From a checkpoint of a small contrastive image-text model: text encoder layers 10, trained on patchworks of several textures.
Rows from block 6 of the image encoder of a small contrastive image-text model, named by matrix and row number. Rows with one number belong to one neuron. Each number is 500 + 25 x the weight over its row's rms, rounded and kept within 0 to 999. All counts start at 0. Numbers have three digits each.
Before each neuron's rows are labels from the 100 images, of 14976, where the neuron reaches its largest size: "peak on" is the class under the peak; "colour at peak" is the nearest of a few named colours to the mean colour under the peak. Only what is clearly more common there than usual is listed. The data: patchworks of several textures.
# gate: MLP gate (encoder.blocks.6.mlp.gate.weight, 384x192), inputs 0-47
# fc1: MLP up (encoder.blocks.6.mlp.fc1.weight, 384x192), inputs 0-47
# fc2: MLP down (encoder.blocks.6.mlp.fc2.weight, 192x384, transposed), outputs 0-47

peak on: dotted
colour at peak: pink
gate.30:459517502455528477500488521505475487494502496494427507489558498497494503494488540495499467517508504538497496522532518491520481490541484497473520
fc1.30:501513509492496474485502460489504526443538490479465560511530514499504467502516528482482518498507519501492489527472551514529481517487444526428472
fc2.30:494494503511517504483498516541480473489511504528480485465493479488546516481515476523521521505531546502483520449502448500512522474465512483508520

peak on: grid; diamond
colour at peak: purple; blue
gate.379:466535513505443508463522495490503489484483487509497521519504501516491503522531524535443522453507506499484464478521504462510514504501465457483542
fc1.379:493478506499538503464496503480472541488526487512505468484468494476536521474474491462536494559493494463546504508453487542485510519516485517520466
fc2.379:485491522512513490520552501477499463512469511462499493501479538544483524505503501499526473490495525472477496495502493510490538538502507488494469

peak on: spiral; rings
colour at peak: orange
gate.152:501509501497495535509510463491467531514479539482553449453497513472499471480495521484462528509530527493501507520526470508505501515488501511503471
fc1.152:506501508489507501489509503493512498482490483494477532563527480502499507499540510551513442490452498523492495481456499471503491516498507479531522
fc2.152:451495551505473487446508516522499500533522469502527511516483453487539459502517529512512493530484450532528520510471488497548505445535493511474543

peak on: diamond
colour at peak: yellow
gate.377:504436515511497496509537491547460514501540498512529486498548511498480505528562513533520514519496507509500492508509494525453528560489488521478483
fc1.377:500476525497535535491501506503524503525455484476496503444493464477483491517466498522476537535530512498483500513523506494493518571507492504453505
fc2.377:502462537535533464494511452491537456501537463479497520474488515510491520498495500492516508513517525535504505519484508447522521526519486516480490

peak on: triangles
colour at peak: grey
gate.195:542492526476539519506526515484499472462468503496519534485489482523526490508492531524523510516502474469499477495512463543502506446486518532526477
fc1.195:501492526516523514506434474500488485486491490546499457500531484448474494551529465475560539500495497512494531460514480521508518500503482479509506
fc2.195:502464486486512458559470530545495500515481526527490483511468551556513483520545533505451537492470479495480453492520513514518443531474518532466493

peak on: spiral; rays
colour at peak: orange
gate.146:506464527464522504496524500514508514469478456501540470485445514483521469554473495470492500506501525494501493518503457507569517557512513473488470
fc1.146:491512512502457471488486488509492484481514482478527549507480522489559492509489485504504487468500518500501486472534457495527501523478521516503528
fc2.146:524527507437484472464483482506515482507521475480502492483506474464539490485538539498485488511480510551503475487520500498497475487562526540540501

peak on: studded
colour at peak: grey
gate.61:462504521529512504534494516481500485508523503488504486513494510500543536529480480530502488500528523504490494526513531502518447533471500521499470
fc1.61:512485484515524507450500520523433554450479486518467506503485496515519468506480519454479539497456457475519498483529488493492510488523521527507530
fc2.61:522494469496517512510469474492501543538492553534476501491462504500480492497485508482489444517521510505498511478517477472531544503527486512473479

peak on: looped; rays
colour at peak: grey
gate.353:539517488502552516462514475472497455491482500475543464522452477529521516488521514456522524517467479514496488477551456535480492488506452461479525
fc1.353:478511570508466505533408542462501454494484466510483492480485493506506482526525493513519495440504494488488479496510520496488490468495481528527528
fc2.353:493513545508513496469468473474513549501504502485515481509522529500477456534497470483502458520488500550487461483490509478474456480468483512495476

peak on: dotted
colour at peak: orange
gate.279:463482469476578510467490495485517502505497464495481525537541510533503499506471514478471483507498536507486518515517496498484507521522538471495483
fc1.279:493479497518485511491497452517538485498483474490485496519506505470492498515467495496510456461455538492529465509485492562518464560483511496485483
fc2.279:509483506523484505500521485540501486480499533523484489495473526499474536518476498466504512471499461513520514508464496534541532537453483548478467

peak on: crosshatched; triangles
colour at peak: pink
gate.165:462490454512547509516555512512517500470467496522475492506481485489514498493497469502520489466511525521503446526493526486486495500541504507484502
fc1.165:556503477489511503463496506507502512511499488493488495509477497506494512489480511505536476534502498487497485501497536505546494485464515456515492
fc2.165:509525478475492473479553495486504518476513472513504465495549519460519453482485475506483421485449489528484512499528458526565522498470493496511576

peak on: crosshatched
colour at peak: grey
gate.116:513504458478505487489503510507467515495531508508538465532509516484472473516455490467512535493442523533490469536518500521488528522530504519542473
fc1.116:497490452494497532534472445499457470541473476502546464458492511501474486487489551515450488506507533514464524490523517521515468482511471541495516
fc2.116:469503520515477492481513474502470527468458507477506465487491533484492469513484543503559499465518526468557490468488498537511509536464484481483499

peak on: triangles
colour at peak: grey
gate.272:555515461496517485474514481507481429532481540499498452513514491508509506476485504498525491477497491509498459480517487538530503481465490490450500
fc1.272:498525484492507491503501500500479507510505535495488435482430527503496517525473490528550459528470408505490520455473488516505484481489487539493448
fc2.272:477505490488550540521551500488507490536530517497493537477505543488501468484516484551505472479517468533518441471481467496509483455497510505526482

peak on: speckled
colour at peak: grey
gate.64:521491464502535505505537492485523531462488492489504519510472491491512515440549488501508451508492485483548496525499466471498479472503501520488511
fc1.64:498486493466507525453511495560459486515506521485510508529484532531467514510526500506508485497564478521522513528527537504505478468489496507515524
fc2.64:530513504539498523502508525479503541520453532509493479506511474474540545487502504544503484482465512530529462508507539514445493499449517544478484

peak on: plaid; zigzag
colour at peak: grey
gate.259:510495513534455524528480490482466481505543460539551510481495521524506494518500502552494492527432492492515508504536497461505483535482532492544478
fc1.259:486491524499487534524465530513513483544536492517522485466462549500510511532510473489529469539468513513498483445506529454510491493495560477514491
fc2.259:491502501489512503452506535515522513495457495471544521499528487439496520504530516489488535513493502504515517504533439494501453495457490509479534

peak on: diamond
colour at peak: grey
gate.280:505422493512481483479452510511496552545481518524485452526533504475490441486470490515509521488515467501540495499451487502502518522508482509490532
fc1.280:550531486486498495556504496504470544559510508507505533527483494526517501499489498481487510507435524485466515510503493545500502470487464497507502
fc2.280:502516487471547532529490528475518502494531510491493486492478536533509495524457495517506488515520484503500520508481513518503504515445516514517508

peak on: wood
colour at peak: grey
gate.235:482454526502505504463468472501518484545531460538526510494501477469474500550505497494512505494495476503498514490464483475504446506511530488556492
fc1.235:495463487507526500457521467522481475535571479518507527493537488515476532551537502515498469453495509527503498474448499499479477474480506483517501
fc2.235:482496444509476512500530534468496509458492488484467516503513475549524490475531508475468495531471513479465511542526533476528500523506528533499508

peak on: studded
colour at peak: grey
gate.311:508516456493534457467495520458547505556442484512513486487461554491521542510479489505515523476490522536464511495540482535504498528527513501472475
fc1.311:578495449496479449507519518486516499522467470535487494480533490548478528444477472531503476527496482513491538501528525499495542493486526500526489
fc2.311:485487450501478515531485494498523500487497471480528483537475449525500512492536514517494495469533495484509513460459495470503504498505506526473514

peak on: plaid
colour at peak: grey
gate.32:530505504492496458490498516484501476528539497512482526515543534519505502488560535518502504514489529457506489457512494499496441523485531509488438
fc1.32:460450482520462498486496543488505497488524471517519497488503494514509533460495512504514477542505521454489495452526492491506494501528527512455498
fc2.32:492531498490518478467496547515467507483530483511449544532528513496470474527514504497511534514539534527497491545480499524454453532502538472519492

peak on: wood
colour at peak: grey
gate.300:469495517503521536481486529486467469528538494510504499476547525473528530569521510503517479460515463502480514519522502516494482522502499467545483
fc1.300:493502456507517495481519495512488503479466498531519504488477466518490497451482513518515519501513543480519509460498491499508560516517546471490513
fc2.300:504480467436490523498467503466459511551519471538484427516521560495503527522493458486489472518523489481501524518508520512464482475521522469488442

peak on: wavy
colour at peak: grey
gate.312:542512538501511513493494503504479519535540500521501499527493513492462506491476498429498515495477539532487538522501495504505510512499500490479527
fc1.312:470493484492491503496518530478465443508502500499463506505498470526512490525539514508517483498541479468501465456494482513502489506495489491509487
fc2.312:538507495506515505472509519461454524489497496501541510488459523480550515445464520513511498484463498461502485517476471502525560502483502526500461

peak on: honeycomb; looped
colour at peak: grey
gate.258:507533452517520490513469457464500518558497485452531515515511504492517470455539424461450502480499499487506487523454490472513476522482519507490533
fc1.258:477491539496489498510509485533504493494514492490517494522507462514501478501496473534435498533557471492477520505498519490519462509503506496493531
fc2.258:510521476513532524549499493539513469538460530458499500470506488492522509500516471466479460444475508499482473488486474445467490501509511519507487

peak on: veined
colour at peak: pink
gate.320:529492478531527490440500536504497469507493488478472487529503474483512519508517523547561477505497493479494474523470530520525483510528499483505515
fc1.320:486519490525448527506535459518489480534481532494526500516521465512497502467490524527482472455491541477479528476523478492450457514493517533555490
fc2.320:469504490476496526501544495492534518485507485490524510505524522487509509502487488548516465514459483533501518478488523431514489516514476493518500

peak on: striped
colour at peak: green
gate.374:509515476502504583491531532465552476535496513539483439524515497509487528513454504506513509494505488472514546508508483515480454438501451544550498
fc1.374:467530515512508487529478481488486542513489475471509450495449494501508483473487527459455506478497488506525513523492463495475543491498481508484477
fc2.374:521489519451487588553509492520509497462497494453477462487511469533485515528503504488472515510515461463509488548484520491521473492449499522512472

peak on: checkered
colour at peak: grey
gate.160:543496519484497510490439521478487480481455482482488511522502476495493513515515479498480498476494515525501485487507479518444545514506475526530465
fc1.160:458500496491489604541495498475503522450515479538497530502486504482487494469513498544474540513451536480501496464529508494509562509467488525441484
fc2.160:475536518516503556524499501554499472483489518495519540496492530547479456511466539479472489508486522503497470504491412471491463500477485505516534

peak on: labyrinth; rings
colour at peak: grey
gate.321:546534505535516485459520518501490499516507465518495515459514504540508522514504512472516504532501548520492480438514457488474499544453506530556492
fc1.321:454483496477486530495512513491503481508456503466475503513470482472475471493496510484469522480481475486495499532474520476511477503493543465493484
fc2.321:498513513523548475485489523460522467494518525509497535440496492512461539538517506478514486458462525504514491533475528489455514486501523527509500

peak on: grid
colour at peak: white
gate.210:443480484479457523465519483537498486466487489499528473524545516487468493489489554540483526480472504518531543523531509487498510513541510499506479
fc1.210:469460522479514565506504464487523472492444478468491515502492517520509505496515482494487516471479495529466522510520482492492516522491528505488481
fc2.210:540476497500513485539454499494519515495469520494491516490504480475502516501489522503433490523508507508503469481524515493498498527549508493492497

peak on: crosshatched
colour at peak: grey
gate.327:514496498511501492506511499497474512495487491547487515541541528526468498535502525478501540485484502519534502473497526510503532515499488473482456
fc1.327:512507529490503488508515450500527470507475525476515500511510473498531529483495450501482519519560499480473472491483479472505495465478534476545518
fc2.327:519495511468478551483495476514484560512468525492481475494501505504450511525476480489505500470504529535457499515499500502504494493541499488524520

peak on: studded; dotted
colour at peak: yellow
gate.72:458492506469471496474471542486531471495487464511516505481501503471487488500546488467495473470490488530555490514530511461456475509524525542465444
fc1.72:527460482485490496415555474504518461521524523500497488480471494504540467468501491462512481486503466500530508499572515478507531520482487507476466
fc2.72:485476451552513479531466496502476482484469539468484472535484508543500521526544511469490503534570451541493514527496483508471500505466505559546459

peak on: triangles
colour at peak: grey
gate.357:516491522517556471497496480523509498518487491467465485528506486500456486525455484502495485488483525488472494506470530523533495474498530488484478
fc1.357:487468455489498500485493534528494538478491527489472493501505528520520502541503558561504484500526490499493498474524479488516458555500459506482467
fc2.357:480458510463474510491465502462534484491490515473465520529437507529498536491484485543502469508564483475491468519476504464492531472456461477522509

peak on: wavy; triangles
colour at peak: yellow
gate.161:510492526524499485490539521476493520514464503571544464531509532432479478486491447462512516465524474541502500476492499467503495458495510488465463
fc1.161:528523469549496508537517529495497476499516477496467522458477514549523504491482531515502480500515508520510519512544543504488493532508503526497550
fc2.161:488536480469513510508444475441519512525480527481489479547473503462519463518477487467517495482489512491511502454536472464487500470532452472516463

peak on: furry; wood
colour at peak: pink
gate.332:482465517495508506450526486490512477469499480488508508519503521490417530476514525500509488433491503468547487547507499475511501511513527513511544
fc1.332:499524529457486559524512470531494553450517530492509525506493486524479519495496509477532493497493515491498501460499494532524523471495506524536467
fc2.332:478483502516495547499546477469516531488463509498508465497544532500514479504545470502471471505492488543486475526505490520460460469502481476469487

peak on: striped; spiral
colour at peak: red
gate.109:509499562516527511503530486471484471473535470488500529501490524534544485504494501458511524500464497494484520507476498472492488539510477498473497
fc1.109:554525523492531507487514468491491477527478515496491507497471503525538486499520540487440519509458526545549522531459454516495458511487465531488498
fc2.109:537467497461495488500493493512476517464511504467532460475475463461470494510505513523484492482474533502512485524517508471509488515525486497483513

peak on: rays; spiral
colour at peak: pink
gate.244:484496493498525480507491523451469514536529534459514516460524542484477499485519502512573501494490482485495538493497473514457511515560497488551540
fc1.244:515505507475507481508470539481485534492527526462535481486506543488486470505540503488516478484552528467520540492524459522440521517536534507507509
fc2.244:519533464470534530483550504497490507454512511485513492453464511502485509504499481540503488491508503539487458492523487499503489523429543524487506

peak on: honeycomb; grid
colour at peak: black
gate.257:476529484494481499565479503476520485528506543507504528520492465505528474514515467520530466481497442487488456517498501473534472518447498530501538
fc1.257:491497475539513502452521509538497496524459488514527485506514542519461517458507542486488510508556536544497515497485483476465509479521490495508437
fc2.257:512499537517509494450518499491536490532478501497476476516484483532527492516503533505514499480484509493472516503524498505538527427525501440445502

peak on: plaid
colour at peak: grey
gate.265:497435519496502493544465503537527489517493488442526477503510474488475515508513476503515499485512509511548481515485517493525461526473516525525500
fc1.265:516461492486527479487522499513527454533521482480532494496474449465496505501541512477522491487491484492499473493500544521496513517454513505490494
fc2.265:502498508442497489505508495515488490491503529482519537492507507530516542518541527503487471477500530515538475504505457541523473529499502488521467

peak on: triangles
colour at peak: grey
gate.227:521540537476500486497517505528543479489465510470506528478531465522527524482595486510468511494470496481487482552487497470506530507496501510503468
fc1.227:489463476528520513474505517480491518491522511512486475511500531493493508473472511538510540514536515495516509475496497554535472503487480467528515
fc2.227:521498477502494467504542492496518526483517518486516528519469486524500527540548536482464502481512465522514496481497541487509488485489449511502497

peak on: triangles
colour at peak: grey
gate.136:499530511556519494482523549525501466501525501538521505535510503503480528491504508507517475487513444468511435535521491488465478511464493493510470
fc1.136:485480531487517542505527536502510494531503533541490455483505511486524515568494489526494495485478527459470484496509538530458502465527490491484481
fc2.136:491489562497515546494460477467479496494465517527523487489489515499513534458467487486490513489503478474547471481480510411517521506532519502546477

peak on: veined; cracked
colour at peak: black
gate.82:506506442487499505515473447532488494527458472527483521504503454526495488471502496495468509512455465505509461480470473513524531503513518529486545
fc1.82:522500520524513495469497539500515491470505470469502509448511507505530492481555481528519523480512533483511544492492528487517498521530500495505488
fc2.82:500490528493499393502506501508543528491458527452509493492433552504481502516525522503489499516507502504487543537480459489485484516515501513485479

peak on: plaid
colour at peak: grey
gate.91:511532506520454471524507477489512513495502518470518486521500504529416519461483517505505483529513536501503521487489501504542507522528527439502558
fc1.91:495504532511424478466544501501479508473530514493506482502522507498488521467469484502505489503566505487466544514455489497578497541524478483548530
fc2.91:563509542501470515477511496524486456525504493486518485530505515489510526522509490547488497504530511505511506549505466535514505489529510491478494

peak on: scaly
colour at peak: brown
gate.262:464437485475510467485520431511499493504496523509484534495461472498537501532535481501449511492450481488510488529547561552501497520509495474500501
fc1.262:476514527530515509493512515439525497494528486504486522537484440517501477492506534516473511484434497476520474480503483535497483443522457502515505
fc2.262:500492474516506530461455488482515471492540504527517524483500500468474499480454496484534470528460503500498499514483520508514478477512491511483486

peak on: rays
colour at peak: green
gate.347:475479503531518508510495565444465444472517525520487439505461516489511549551486498513497527495512518517524449521534511514501521481507533479490514
fc1.347:524504464527477481476487520528546487488489504524511462524527469526490497452488497487529484497533447507494486508480484503459475484506470482480485
fc2.347:488443532479508496511470529488502475478538470519478517496514538470485472516486486485523513548483441554535479517448486513493460481527519521466478

peak on: mosaic
colour at peak: brown
gate.20:527494504516520464454532482478515500515488522500481506468497521482513503564495472460510507526523494556519524509519484473475509486496526505494495
fc1.20:530504477478489491464503470473491505582480536514491470468475526514458504529515479473512514521495524534514472491530538458491484484519522491508482
fc2.20:465498467495473528470564507533490442562459503517481501528469501459499506479565510544486511497510488467564492472530472545511472495514482498476511

peak on: rays
colour at peak: orange
gate.5:512527482506501504476505516501464502506490493514484471468514518465521493498495528496499507514532510527516535467499483482488499529506510514502493
fc1.5:518505504488536499506469507474490518496458497505487494453500482469527516478490501489532534497482499485504560487530484460499483527504516510523461
fc2.5:541521482505463542529496517513520492503502483503469482527551516505514523488457512510487478506536503475478510474478496480492460510435493514534503

peak on: checkered
colour at peak: grey
gate.137:511528500517521487538501499508495468540530490537481474544497451500476489526551481516525511473473493505473495513506495532499535520499476439485539
fc1.137:549552496551497448507475504468537475523484493522480478533481469498484482504503541547453498502561472531503471525534482496503519489542487449477532
fc2.137:513527527514523512490515488483500478469453518533475516498499501491534525510523509536530524528502506453520477478515531512502573480472532523519496

peak on: scaly
colour at peak: grey
gate.153:497472465547482494533514498461536471522466497520493449522448459486478516521536513514491526507509509513505561453521454497548500511484502533470513
fc1.153:468456421476494441485468478485469511546525508537525497537468534510474527505513503519491548475519533492507500499515495494495482485511505487452494
fc2.153:519500530529491520479530514462509486524542499494523506505507518490524471492499508511479499481469462488524515502556498475485449464493514464486513

peak on: checkered
colour at peak: grey
gate.133:505473480512480493555535504445513545533475481499507475486509555512528494534514475509521512543540514530493528477485486500517480529474478466499505
fc1.133:486530510461492536548487462477514482533530503458505487490465575517510471539481459545528490506508488556496464501511457565526496530511537444510466
fc2.133:455523540496456540465458500485529468537504528508518538473507502472527467470526485469486486524518511508493463533474495455472536497500530471493555

peak on: plaid
colour at peak: grey
gate.224:481489541528465550543476544500531481504481473493488488475548531497469510492488489521502496526490495530536481506508509558514511502530489505467506
fc1.224:481514504494482496563481529484515468528497498451490509537510492494501529557494488493507504516466472498478512504458496482482474499491523453501516
fc2.224:535513512469510500462489509499495491537494517469495515473550529463526464502516520479526503479492530515504518505555486486500507487518521527541523

peak on: scaly
colour at peak: grey
gate.286:486515500531500493510480448471533532496484466485545499474485492497548513443530481495468511470516506495470487501503515491495509502442532514487490
fc1.286:480556525542470478478495527455492525517523513495533492531480505490489499500532504459512504519582504483479518493473471492521507520496513541462536
fc2.286:485498486500491533518502488538486501550550497500532491483504488515474466526454480511485548503534521512493493517534538516515517507514494519487493

peak on: triangles
colour at peak: grey
gate.189:535514530496523513479462467559523483495525498494536508537518503533512548503458510465458480474497484505476504487485504523532478497496537530514501
fc1.189:526490528443471490465514514505506466530542498519491509522426519456516535530512510490494487530513485452458504493442533473517504500473458538531547
fc2.189:507482502520491516506517487477549461494478540531491502479491439510496503534514502487498492481508467519498527496504457530457426510529503509505529

peak on: plaid; checkered
colour at peak: grey
gate.34:546509502477482502496511491473455477534508469515488506500482501524459488485483492532488511501450483489481518545512539535481450519550489498532486
fc1.34:493493505509499483545480505511499509577529496479520485482505493500495499501492495506501476520487498461492499455494520491490469490493500527518469
fc2.34:531486454510554460520522503465486474495486520506487480479450447504484478519491458478507464529516441498494474516485487492526533503534514464482501

peak on: striped; rings
colour at peak: pink
gate.314:470516486476469482501530502529510481504491491479517500500477496484518501550524487509518480495512476455515500499514511479509522510507501479493476
fc1.314:466515495480496519520547519487528494493495508446507499487516529489530498507520479477514496491543521442559497512518476472511486482491475485484485
fc2.314:479502546516509476546501532526503448530438487471532519516496488469491498459501497544527489538495500539488533440517537434524518503510530532510496

peak on: crosshatched
colour at peak: grey
gate.196:495490498504453442495489517493474515522511481462515498522457455524496487515548500490499495506495518496478507490473530502531493465522531541531484
fc1.196:477521463513491471470493498493502512502512444509499543514460481475494483479494558485479497489478503481512497515505509501484520482498514529525534
fc2.196:479532509501482515545497509502461495536517515491511510506524525446498533495509504443509511482488461514525526457513493501454501457466500497450499

peak on: plaid
colour at peak: grey
gate.114:485552534496512515509511464509496462471439534519489516485514516487522523532491516479487468494509509519528538501499461528477487464507464532487532
fc1.114:502476510482491495479490510539496543512504529516525488533468500500512498502493497472505525519453494528494518486498481463491509510550484517513520
fc2.114:497489471513469533455507495515560502513548501505569484517501526476421493526518482533490508530496523483486533452530486469469466474528536506506535

peak on: crosshatched
colour at peak: grey
gate.213:468505505499451518480506467511491528490492474491536545507460517494487482493466472506530502504525505500486504478526492529523472507504511517500525
fc1.213:515535528439464495512482504456518489519539496494514512514498478544467518517494470494530483513516517476503478476473534536511467527515466544523465
fc2.213:567479475506460481484514484490522529492493435506477514506525525463471500468491481501512512516485471520486496498481538548545504525463522517509547

peak on: looped; checkered
colour at peak: grey
gate.268:502497470473498450526555488531497484523493476477486513454500483500514459487532443499506520476553497493522500500514504498497487516482514490487466
fc1.268:477498496524507501505495509518486531503471472519492486487488464517488490511496445496482499516531503487497471497499529500549535491473525504481509
fc2.268:477479472468499507511494474529504530534482490520505525507489509499447518486502528517512492521467456470450473529463471491493540475505520499457514

peak on: triangles
colour at peak: grey
gate.334:565480513515500518500504515517485508493537527467492477488482495480512497479488484489531484540488504431523504545479527506488496469483504479522536
fc1.334:511517500524500522537527492492522512490465479522485534480504530464516509498502515466473533544504564492510468509482449521494511463472498485523516
fc2.334:486469511549480511523498488517515484461537468470536466505473534499457471500480468533511484488531455498493497528465547470540493533558474506515460

peak on: veined
colour at peak: purple
gate.208:511489499507493510535520465468483543458469464520506503508477500523468472510485478516465451508501476492519501468510479504503568508473543505478501
fc1.208:550484506488533507517503478459503496500494463541508531514466496525443459493507497500501489496488483462497496448484514530529529438473536532531504
fc2.208:493503529471485522457497515501502516461551509477508511484509497481479500493476521496521461508491540511520489458501516499550530499495508512490517